config = dict(
    model='image classifier',
    crop_scale_min=1,
    horizontal_flip=True,
    arch='convnext',
    norm='layernorm',
    activation='relu',
    lr=0.00079,
    eps=1e-08,
)
Rows from block 6 of a small image classifier, named by matrix and row number. Rows with one number belong to one neuron. Each number is 128 + 24 x the weight over its row's rms, rounded and kept within 0 to 255. All counts start at 0. Numbers have three digits each. After the name is the row's rms in percent of the matrix's.
Before each neuron's rows are labels from the 100 images, of 14848, where the neuron reaches its highest value: "responds to" is what is common among them; "peak at" is the part of the image that holds the peak. Only what is clearly more common there than usual is listed. The data: rendered made-up planets. In brackets: how many of the 100.
# fc1: MLP up (model.blocks.6.mlp.fc1.weight, 768x192), inputs 0-95
# fc2: MLP down (model.blocks.6.mlp.fc2.weight, 192x768, transposed), outputs 0-95

responds to: lava world (50)
peak at: top right (47)
fc1.350 075:138106173134089133129136160115132119097124164153141144137144143119167106103172115113161123136174199116114157117137113089127139108156122138109144133099128146106122128065103140117158164108074171103159093142092105157144135161152163129142120165136130132167123136123129081152145149148158142152
fc2.350 060:111146176136132112127100138171115117098134109131144189097132127122137124107143128069139107138095084153125170141105117126117125161137118129149111095205146098108178131132118134113108132070130131094124170162106136114124082143102137144122135145162138128151121134138140117111124104107117109146

responds to: moons: three (100); rings (77)
peak at: top right (100)
fc1.328 089:142132130179138127150113119133131098122134114178141114174114152150108121143143109127101152084124099169111122149119148117118108150132135101128101112112144103136091094092165142188074146169131163164163175135117121116121115141112119114136121106098128160131115151120180126109126112128124101120
fc2.328 071:148124075144152143087121126128128142160096118103158090136159147123123132130084143155165143122140129100142135078103152086124101091100113170092135163122157121142123128065113118171139094084118106149166119127132169135125102127105135110137132153094088124136129144120157105097133130151141118136

responds to: desert world (33)
peak at: centre (80)
fc1.394 086:124130115084147127111162125146098126148134105111117083106145161119108142077126107105142092128158133102110141103126067109101103121141137114143141170154174121094189141149149110145109130113140119093136146153124123086115125131109120182186105155155117165152158077110145159109148104094164119121
fc2.394 063:108106111145092129085140139131116140167135162113155057117146117125114120141115116153159122130113143127124119155105078128085123099121143140128093099059099154135101152105097130152157102108121124173137149121146140139134187128156139104117110121149143124167150045124108113112143148142129143130

responds to: banded gas giant (32)
peak at: bottom centre (68)
fc1.105 065:107125124123119123159121126146118140160166166161149130123120125128094134100099132114119125119125155122106123162178153125073168123153143127123121145094121160131162159141124100135090092153133169139144117140112169119100118104151152148099129123150103159136145178136140177095107153113113131146
fc2.105 046:135116097123161119156144088104128168103147135086123161073098109123167141138129123175130165137143144136141143150125138128102111087143124140136154101189111095107066137114103112117177132057148122151150127140103116088108101093137148100111147152187139135135171102128115127120105162123108111095

responds to: lava world (33)
peak at: top right (56); middle right (29)
fc1.434 086:107172138144082129125165152107158154139151143107096142116137122108081141145145134129138121081128112142178093173160142123133122162145167067153126120144197135100109129118183157156080124148106129167133122138154113139112115125124125134142168120101114163119125133119115086119144090139104144136
fc2.434 072:115120138153158133133140118144130123153104144128115121139141110124127124103155107169145164107155150149123118137106151102107164111119141114114149149178130112133106106081097136114120090147089131120125097158199129153131096093131117080153143119125133155104134187096161105149139157147174108119

responds to: moons: zero (99)
peak at: top left (99)
fc1.238 101:117133134144158109099107128187079119138125105105161159130134132133119146121120164121120131175108101152178161120151094095120135123117137114115117131132123145195180084160089143144122135129166101133134134103152161136070088090106134156119110133149124098171137095159116173164133158105110095135
fc2.238 096:139134120102082185148158155180118120132132120126100182085162116126155114100162107145110131110118161167101150140081124135109113113108136105149144124077092157132142153138120133104114158152146132116115164113106141119130171144129161117114166092112115136136171121199115094170147121110125136153

responds to: ocean world (43)
peak at: centre (84)
fc1.365 087:157096115163115119133151127154112128135131067102158126107122150136138104165134152130105097136142201115158117075104100126145119140125151130096126157079175103126167149145145154126087189137082115090137141159152148132123136166135128133159124164130119109136119100129145185118117133104152180148
fc2.365 075:120171141135093135134145115143113124115132144112130115083118087136094113139105108096131143112106145128123125162082098153091148120152129149184127124112144116123054114130120124099190124075110109167142147133115148116120123130143127156086143115138132112141156094116138093126118143120132149127

responds to: cratered rock (53)
peak at: middle right (92)
fc1.421 126:140102152149090131144145116105129141129108117125138087098137137115128094134140107125146133087126182071111094127145076152159136135109119105123110173111145121094143145108163153146087125093108120037135131157158121094116158163148116138144137144156153158144141126098128155107134120119173131114
fc2.421 113:116135125143089115126174115136137132173155133135145089087135073110080133121094093079122125119104116132103154170129086111078165100131140130172123112099165123147118136092097128111150139071170130199155118114118137106112157114111114126109138128171149112152116104128113062116134124086141124123

responds to: banded gas giant (34)
peak at: bottom centre (35); centre (31)
fc1.503 080:102109119122103168123111131117117116127103077135140099112150123126095152120143097111117098170143211126116160097128086101131153138130130126157112130115172122130191148141120099136101153098126127098102115129149129095139130170090179089140111129151138157142103093111133166112120137111131161137
fc2.503 072:102153140126103112122177151110137117135146154111137072123118093112101137136115120100139143137131154123098151151128102113114136091135134135181131093133134098128048122137097159125183137081090115153119126097133120117151109114121102139090141137139118118152142055118106090147120133093135149141

responds to: moons: two (56)
peak at: bottom right (100)
fc1.352 111:117129156146094151195138106127148109120096170132133115125118107147157173161113118142139171129166126135139133167117173165146151143133147091126098149185166061141094108137121143121134096071118144141137127140121111130116097144129170170130115119143106128118128116107163152132130156141126107101
fc2.352 125:107147108140100093123125081109146167106126102103110119146094122160146132133120082109142151155127121075107134180119070115110160119095120126128139133096144197148084130113122104106136134109149123170141127150095151141159160100132124127133097161180134131173126133137095115145131149114138159123

responds to: desert world (32)
peak at: middle right (66); middle left (28)
fc1.702 078:108104125144082124106120103133089152141128104112166069106116145119109100115162136140163121117125124139128113112143110158130100134104111088143135184149214114137182151075142114139132131152130158123135122122102145117105135128136155146166128118122086152128155098092096150139135141118122155157
fc2.702 046:135107104157122122100115109134086165117158117107147054063174104104090140143085159108133173141132163084156120170122125099139104152132133127131126107103134152133144132104129124103101109130150159114161132097129125130086125115133108108144146136154136101117122112114113101109120097141113130117

responds to: lava world (33)
peak at: bottom right (33)
fc1.433 087:137129154150094155150174099113105102137153142172101132148118124128158123116145138119146098123170112141090139154166162113109129144131094091118132113104111151095109098111128150116206119101105188133108120129105078132162123165157168118133139143107159141115111135141114086114119155152119151141
fc2.433 064:132129112113169144114137129122121154146121100137121127142132141117107130127132112114114125126134098127085146123110128093113151155100120140127162124245126087099185159123153134133053138119130148147130147134106120138163063141090129128162165111128132148133102185096144151123122129119098083131

responds to: moons: zero (100)
peak at: top left (100)
fc1.94 092:094111122132124134151149099144093141108149117147141142133155153117128132151118137091120153097117137124178156177158134129120131110113141136157139113111130121134126116127108170157109142062093194127119086127117164099143085151110176163124100110086140121173134128121118182158162151124154117117
fc2.94 066:115146122150137074109099101148164144094123118139113122184164136143166146135099091044141134164116110090072126174109099104102165146119127144142118116072152135125090118140108147124110117156172147098144123128141150133117136126112130073135103102165142109139147158136138103136150101120169136131

responds to: moons: zero (96); rings (66)
peak at: top left (96)
fc1.429 114:133132113134174114138124137154149158140148128137153115109141109131127129102127112097113144143145153124135137131112104134092116150149144105100086146169133144152105093080096110169109163137163111148120126142124172131112106096076081123162109129120184143135109109127129109097167131141111095154
fc2.429 099:138112154107084095145134131100115080131156125134106085155170134104131115094108161114107120109149130123110111113156149102160139154133135101158143108043146119133130148131094181173117119161109135122127111100158107093099185146097101126106135131140146111090070122145169141127113137106102141132

responds to: moons: three (98)
peak at: top right (98)
fc1.637 090:125121168149118165142130133125136124156119138154107130094091121137157132096106151151132171168112200123143128161080114109091126124075104120144136095153112131171128141153149126139080078076129137112154140129115149106150117089122127157124110133139139129115155083119153162160124142159107142131
fc2.637 069:125130139125166107109123114088177151129120142152138080175148160122131115121152108137121119150138180105154141137120124134112137146116149156072146104088121129142104130124127108173111089122104108116144117145155142135106143102111108102129107129161143124119139090101138174106135135092126133126

responds to: desert world (42)
peak at: middle right (99)
fc1.404 111:117133134144140140114138085113108153158111100142139066139086119147115122061118116143136086178134183129135137116118125109113114119145112110154110139118149117131173130147121129146132120113149114071124142158148106114128141133131164171143125117127121145125115064099147144138125115087132125138
fc2.404 089:128121130122101096084158148173096131146154145111111027099163133097125098117096133105131129119111139130151143139106069097096144114143160113149100104101146150116091124065111129136138137128176105150126126124120132128118153092133104086091123116149133113142118107132099075145140140111106144137

responds to: crescent (72)
peak at: centre (62)
fc1.644 082:108136149155126126125115114130109121125092077128103084099161142128115102144130151119144109167114160139138120147122136113123109116101116146115139136124185129114167156086166128107128170129112111092177094113150113129125132142113079089126119105144140126120130047126116192100135147148144160127
fc2.644 057:096101077160146139106170105126113154140106118137135097145082141134088112131106093117154123114106133133101155181115117145084099134120141081149107127077109147126118100083085133122133134133127146165148147141145167108149083122088128103115128113148088113156137154104141090119116150136145097123

responds to: glowing rim (79)
peak at: top centre (68)
fc1.113 115:137140118177168130158124124138134162133092167110167116111121145104118108148110057113100091091140176129111117121098141125097142131149159112097136153143125090144158109146132133137073130141088153133140113152154128115141144158054108100134120156098137140099106119152144136119134114135116108122
fc2.113 106:126088127161132118142131125140088111151121134093118170111093130149120151124144116138126150112153119098125171128104144126136123096114093092148136122095151158151153123099104136095163129164133147088104144115147123149160142138119141162122128148075134120123114157101154129146124138165135122139

responds to: rings (60)
peak at: bottom right (56); bottom centre (32)
fc1.603 066:134126099149111115132152078108152162109150124106097128135125089069127135101149111092143123158179173086134111090169152132083103129126143083120153154099150138147127129126088153107096121166125118151117084150163138125136156160151130114105135114147135133136090106128108191119099143130102118107
fc2.603 050:139135123128122123120120091137082131101128130136094116129106125093098114121112146125138139119102118094078155165148143099153159156130096079141101108141110149096057117105136131141108128089069152139097124158156124126127054078103112103089102107160122161104131123113129093123140118117127113110

responds to: crescent (50)
peak at: top centre (35); top left (34)
fc1.703 077:122154163141135131114111156140105132116148120118141129146157122158088154177122081105143096129107101113172097140137104169139137128172111127158139135148193132148114144079097096120099109124143182153076161085108138129108144148172135158158139110112131146114137118079127148104148086100146131126
fc2.703 054:107140096174136084150119138075145139085112142127148089143144145108120128122152171181149116128162143103150126118103119110102066123138146127119130131089127100122175109101155109190099129133123145119134100150155141157088120112149086107155087146132137112098102191089107127101115137082120121135

responds to: lava world (49)
peak at: top centre (74)
fc1.336 107:150097078152157113189135134156216130108107118147113126137099083091131141116061123120131128183107105098129143150138087110073084114111112174132123104105063129116108148154132142131149121103076153136145144101148150130134164122137075104155135102086117125127129142145122162115137143120100171125
fc2.336 093:144143107149181144104141163137092143154129141125147123112172124165165092117139164108163154117103133134156139089103130102105107098120146155149117165139143097124097154096144149167138098141086107084135140133172126116118076114085107111135132149101096151124121117099173156112120132120116103128

responds to: banded gas giant (44)
peak at: centre (83)
fc1.411 122:125092152139128151136156136121114150143107088126123103095129131137122126094128082146148105158145162126097137104119075127140111145102068153148129130156167113101170152145138134150128159096125123090120136107139113116097128191121183109176146124136168171106119088122126177097149113112144145114
fc2.411 124:105140124132083107133163126116147117148159149135151064134128111119104112129100104093123126142114135126117146181100047109073155132144143134157114127101128142140110124103104141135142103099164116187154118123127140079108135125108108109092112123152125116150137067133115068140136113106135134106

responds to: glowing rim (82); cratered rock (35)
peak at: top right (50); top centre (43)
fc1.478 087:144139136119128136132120138133129143145112113124129095112115152142074110167101141123103087135125118198152133111114084129108151135180154089136152122102145129123152102154092134151095142158114147146113106148148133118120168121120126131144150131145143124115123136158172143116123137128146101132
fc2.478 072:119124119132107094094107093123122140141141131129155147147060113131081129126174155144138195127141139104129124143122128124150118123106115102099145133074131135162134108088122133147132145177100145142129130182172173143113134160173073126141107144094125133113098134087118139163144117103136130106

responds to: moons: zero (58)
peak at: top left (39); top centre (34)
fc1.727 065:146122088121132095117148127114124148139096127168170176131106109159145119124153166134104141109128094170163116159163164161093116124117138117131150131116110134142107148141104153135101128078124148147121117137123127123134113117180121107154152108136115155158098154133124121114127156124096139119
fc2.727 050:110132119124138110129137099156088156146113132121164145074139091143165114158145116103113166140141080149105132136156148148125143081127117083103146152166111107125146094106147123085116149109070152132090142120129154119119094123100093142134126111147133132158111123115148110116119131138138080107

responds to: lava world (34)
peak at: top right (33); middle right (27)
fc1.282 114:097132148154104108111118107080074109155102159126103096144158141102129124120163157127153099104147128143187113134143165144161138118140129010119129130151131133094133107108117115121132092113134111131102123126118106161105117127113145129103111178128143129119156119112111112182145119130114084117
fc2.282 093:134147102122132095115123130159115144135145142109115081061171105098127104125098135158139121118132100101097111131117134098088166111106139121144123105191130149122089119092093136102127109103135077134165145125153144116119093098114107120138147116170111150108111121103152092106142131137141091142

responds to: banded gas giant (35)
peak at: centre (32)
fc1.474 153:135126129141130162128152132151127113115139111132174181127092088120134155154166127124179070108139157067138122103132103121156111137071120131128118114137169132096127153082143150166158133076099131104149111155152139104114085116165135135136086127130130140165141154079148126111155139145123144096
fc2.474 214:135125153106115157162124137102131121121099151136144183138107114148106133111159148139134125096150157179156117117153131168152111128134104099116134145144129098107169096146153115130149139165092168092067124148149103152111099159141117158167107113102104152089120157132103166121129140133137108115

responds to: moons: zero (92)
peak at: top left (92)
fc1.193 086:108166145141152097146166159126161140113091127118116124134151090143136149154100153137155155125101091086197111111078133142139114105134163125124140115158107102140100110115140137093114120100124160150141097123159156116143102108127141139125130103106102154115096094143114124129114106175135150112
fc2.193 054:134138117122174143147133110101105131140150096127169055172137104145163127135116115080147163146146094143099131154127086107105152118138149132160122160131151115122089141120139151176138100110086146150149112162172120141109115124103077125133092138140132148123105177137185118131151117129132089115

responds to: glowing rim (72); crescent (60)
peak at: middle right (96)
fc1.126 073:116091126108152111113146089126188141133093094160140045153132114144121145137126106138137122146107130098125117097111076111094114123131123130164107155124133121100148145128139132143125090100140107103159145161153102131106152150160129140139129100091118126140112085077120110104123131143156102156
fc2.126 045:114130113160133135131160125131154106157145127132155051106135115110137120154115146078142102096116122131127160109088142103131157108092154092112107112092150173161163151096122162135155152108142122128107125146166135155094097115095086089129146124124137124165105115095104097105147121130148122105

responds to: rings (60)
peak at: middle left (53); centre (38)
fc1.192 070:133130152162126125152159153137111148143139128159088099106131144112161085173172134092118130140098135126109128138096154108155134101122133137102114089159110101134158145106125127091138139109114155099192157113149125124116154140126125109151133110123112157140072131104116076154125138157151132153
fc2.192 050:101102133158141144095141139148122134124086101102117156115076141111091108140153084165151132131095147136151168092094130117083132133093113082160113134196143138123118132150081112134136154093119104085122124121155148132172100150131144158119168110157129136163140132141163152138139161144112092094

responds to: moons: zero (52)
peak at: top right (64)
fc1.698 132:157137140126141142096110131125087151134112086098152095123114101171110150159132094142160182114082141143139103079160150119151067154136125119184080105128193162133139092131109190126101137143154110101156142132150132143094127128137102114136146081142139163085111133103130104131157095140127147117
fc2.698 164:146101117106157131106110125102149139127102151161157108156116148081101139147126135131125134118119156108108137113137164105127067158111126103093113148106120172109130067118135146164124113150091154106133158052141150163120068161132124093162112150110144114124156123101151140110117123133123086146

responds to: moons: two (53)
peak at: bottom right (100)
fc1.117 093:130137145125117149133107090159084148139103138149157131113150102129113156159102136110133122128098070135161123137147146114095119110085112126149108166142143128145167108207092120169170116146149102155104117126150135163079095090118119142129101147156094119116146057143135125134088124116121110105
fc2.117 078:154109104134109123125160163170130141129121092114126168065187092150106136123116122174113143112126131134097156128107140132125081115082129094113113134059121125127135113133107111090092149130183126143148137098124119140129145158155183124113160136114084127152169163140114121139129129114114120136

responds to: moons: three (99)
peak at: top right (99)
fc1.646 140:094132116116136109110169113071124130106086117118090109108124156114155128122146173142130131137158138109138112128125111148132105099095133089130161120108152137121148125110128105173110118144114124143104129140105133120160120159116111172124120150115146108162103099149139130177129111174127166131
fc2.646 156:100132163094100119123118113112100134124146138105126107070092103081106148138118105109110158160107161133082150172148104113128150164127138107137142062142082170089108141173124170119127160148135147164144116127072139125117112139127130141115164112118136129121142097087138109138078134083093127127

responds to: moons: three (100)
peak at: top right (100)
fc1.506 114:174111138136159111139097126144189140136112109097110151134105142066153127142066111148160100153140101122086139120129097113154129126134158145112141106101121162142100129171116150107125153085107091157138117128152143078105111127124113137141132123111135111134148145147093160128162133112111121158
fc2.506 128:148179134178117122134123153156092150127133102137126149142204098171178124119151137131139166168131090108129072119123126129151135158122135166148098116142110154129120112098122124082136086129110117155111116151145109134116110139127122107144134130135106146140114115153115140111136134127143128109

responds to: banded gas giant (37)
peak at: middle right (51)
fc1.724 061:148158147145118146168103133112116118109115104175126071144083158103155111148116127150163097166113084114074125155162124123133101130115142120096109151093097140097121115093138154134102081164170125114097159132132141145139083141114168122140081122156176099101148098072166105139113115143155103165
fc2.724 038:121150141114150166121158123123128139118115149116100145181138163148157124166120144094118146150132085151127122157156119128156104132145164143141118128141107152119105166080088130151110155112122105115135094095101101155092118098107118118151153163110166168120112088113160133087159117170145154126

responds to: glowing rim (73); moons: three (54)
peak at: bottom right (95)
fc1.722 075:144120153134148150135165108116125154134094137106133124148106111124159166152140145096133135106115087163161152162168146136114136142117115160165097148138143085104080093128084147121119110094074158148158127165122160097129118108153093140125115163103155145131131118122128211108163100133129150108
fc2.722 048:139145119112144131141135100130158151111153095124110141139090095114128153111105121093107143138101077097095111131149127113113180131111117133180137155121149160142055147097119150137134093091129128116102114186150142099122118096130085135146161105173147153119098158125126151152108133136146127097

responds to: glowing rim (69); desert world (40)
peak at: top centre (93)
fc1.2 091:101146110144147113119137109136167120136103128148193134125082139128091133138112148136136119176135151179131111119131162110097089110108124132130109168129181099144141116124116145145163114134144098140136108154165099135088090132166088172121128146115134102110094144118126146146101148118112150104
fc2.2 072:133107129136149121102125160186099138113125085117105103125166140116143132121127102076145122136102104110120125150110139096105129128137146153154138133117110168113071125152106120108096139154163101144159153099084114158111076133133128102127140139133096137153136157114140095106106148138119089142

responds to: lava world (49)
peak at: middle right (58); middle left (27)
fc1.509 130:102138143170107101105146103084103105135120110135125142136136152103135121164124170113184103078158117135140088149137128179136116123121175090115143156127155144099093117104078126134103142101107163149119112151118119123104084155156147142123113130107126096125150101130117080183151147153138091146
fc2.509 134:092135102155127134108128109104140159143128151122166079142130110124100127153089084105117126116121109089092155167131073097076154111128118137142128142119151135150074150120115147159149129120162112162145119107103169111143118095126130109128148135190124098137128115127125094141135123122129115145

responds to: desert world (47)
peak at: middle right (99)
fc1.636 080:144157157124108124145139099121146100129119115137137171136149123132162115143065115122146158102141141098179135138110075156159143157095140131096120141106085092147093122107144164142079106084098140089111147122180146130128053134186173129121093113136119149141132118153159124104147132143108124122
fc2.636 058:131132133152103102116127112145139123160129160148124068105147147126170096143136081127146146090121123116137149131119153110130158102097137171148127095114105083143130149102102158115115090115151136137164192155127156150132114115122128098104103122111109115123104116148126081113134126137144155116

responds to: lava world (41)
peak at: middle right (93)
fc1.533 074:109130101112151092104171141129105150135100115131126154146138126154115147167157119160133091098167073116164094113130131157139092125136170120117148176138187101109109102121117101113127127089123189128100108114129105145132093156180086112125127132085123140123134118103149118152136088153129141123
fc2.533 053:135122117145153124084136135087153114125122149168145127107136120095106127157126123137108168105164148122141129127126143121126160153132104109152119134162151089151188123147138127207139091111065135101107112143125157121126064101146087102117118130113134109086149131128138106120105152152155099141

responds to: moons: three (64)
peak at: bottom right (93)
fc1.78 135:125148138114166122098108112106112164121089139151154132131109126166084134180148106147129144110096125127137104094141161113114117163168128132124079091148185096142151108136128173171117142132156168122154135120146157101088119108155097142131153133116108121115075090057142116143151072143138111093
fc2.78 145:122088116124163116081139139121103117144107147138142086116116140101095147152091164152152122108145143087124115114157133095129093149098110101120137147110149151133128113121137114181123117126125123094147126067143145123112122137167155110144135155119193076111143094103131130121137120101110103129

responds to: moons: three (95)
peak at: top right (94)
fc1.451 090:130190117120129129149135084131188145162125105162144142145118137116132122130110094122127154143158102123101144127083123088129091142121124089097095108132163147143128105157135149139138141161119097182147147105135161070113110106138068146146144141140156092143081160132143117125151148123131143136
fc2.451 064:128081114116174151093156151120080132119112118104113080181188130106124142116105140117136139095115090111120154128146142143162054137136116145141112149130154173132089114097155120162137120116115108128147109077142097158144068125107140144142153131098119145148133091145147169094113152145153113135

responds to: moons: zero (96)
peak at: top left (92)
fc1.711 072:167139115119187152110094120164162110114086106151108151103134100121142124178068070131139119128069114125136102165152119151098131112124137176103150074119124099140131153129129123130122161102073156125162104138128157107132136150143113094114115121123115120139147105110145163118157116160096167131
fc2.711 049:124118093162140156090114155159112136147131082153112152117137124163125117133137172107110164114115108135129134156093118096106126076094104131177119117114127130113161137091111129097161096120110117147116160136150121120104126116137106136166116105121096133112141180130152122122149115115107110099

responds to: rings (74)
peak at: middle left (88)
fc1.608 063:135076138167156099111157143101105117122120166115123141124131138100166120184191111088169105118129107143160127133139089116123102119113136121135105174150171086115130092131122123136140121071138100120144117147154148134160083137163178152113082156134104125168134134143160152137131123143133157160
fc2.608 041:165156180108161108155115132103143156135111141104157147131179099117120128140125132068146135116131099118095162111115080127134137140130097152084160119175145131138132118151108074087159116102138132093128155134145152137159135172147092113156151120169128111136107115106148157113134164126161128153

responds to: rings (77)
peak at: bottom centre (59)
fc1.368 069:149121121157143103151120096176093141124130107112097086096108157125107120130091087099122197136150167149077146122116101130090123111154099130145127136098135146100122125125100148092132142130141102106128128148160133111158176176148094091139098139100148110098130102145175180093086156109147138140
fc2.368 054:080096092155169182143146114146107156147117116124127132132082109160131109142121142128136135132163148112135155130146088153135123090133139107118106141077142132128160111152108155151176143095100137111109091150171115097137118120108105192109145126134144149100110123076113139167101109148133105107

responds to: rings (65); moons: three (50)
peak at: bottom right (93)
fc1.97 068:140098085114128099155105154150094133109152121132107135139140108136170123165084157148178134146157166092148110179167117140117130151077117132157106127109101157098132097147134108128134152107112172128098103093153126162102098117138144134104111112111143116167122154143159151101129146157136133107
fc2.97 044:153119133157113119085135103133105160142110156110144193137133104127125108098145119081149160129114110146094095123109096146134128105102142144099153173186113064162103119082147085143148140125102128121127158140127114147100130119161131153147112110127087137165133180118155134116125155119153112145

responds to: ocean world (41)
peak at: centre (55)
fc1.41 088:153143122124177160159111161143165139113125116080167124132167149142117104105071137110139114146135149109164147081094104142109126133140141127146116120104092083112146149137142091149131144101103132108131126151136127075125148152112124159095106129156124116167116100124112193149168150087166152142
fc2.41 072:100157130168085143149134138145133131155152168107137125151121103162161098101136148105106160105140093142144130131108091120096139095146129116202133117093135140129055122090105133112165102131127112162115129100174118104123156123132132165089137144131129126122101120147136093134128146116144157100

responds to: cratered rock (52)
peak at: centre (55); middle right (37)
fc1.500 127:123109133130136150111126124113117146134137076126118059120147161152133123136118137114128125100129179041152109097146099110127123130124137135110106174147162112100174148122143138124082133117111129046140136139144164102114158151135153144152131121154121133141150076099122163146109127105155151123
fc2.500 111:111157115118099102111158119111130131151163134104168071110101121099079121140091080096126125118129124125098142163104057115082133140141133116153126108090126164151112151104091131145159121102137132181150120143124135098127153116118113114086119134166150104152133111138093071149116106103120146119

responds to: moons: one (51); cracked ice world (36)
peak at: bottom right (89)
fc1.30 088:146139124132138114102150130128147118125142134155117145131107146127154119087095155155151073133178154154085135069159138131150109125104160132155130168125151116097110141157087126117139101131190127137148112135122090097109121159142131097095114149091151148119095128157136084110140142098094125113
fc2.30 085:129105141131161148133130107101115153129139123118140135182137147111148133105150116104141124123129072103126124150149118148125090177121116150159104091246140114129147132146111103136098095152138136106111109134124128115136051145069116138143095131152119121132139122136141162136122116145129101114

responds to: crescent (59)
peak at: top centre (97)
fc1.412 087:126127132180141115138084133139140144126123093080137093142135121109104165155094068107112102093128193113147111153113119139124137105127168108163132145090129093118142133142104134109114087134070134137121132129089136150115185163071094171090137134137115121134148090121176165125175116137147134155
fc2.412 063:123085114163140139128102120139070141086124121147119153074143119168134120084122153159137164128130130101117161140129136106154124035138115105172136101055140114158065125080097145130167117096101130113131121124164136091090165168133102130092085140115105136118149100103109125120123151128161128126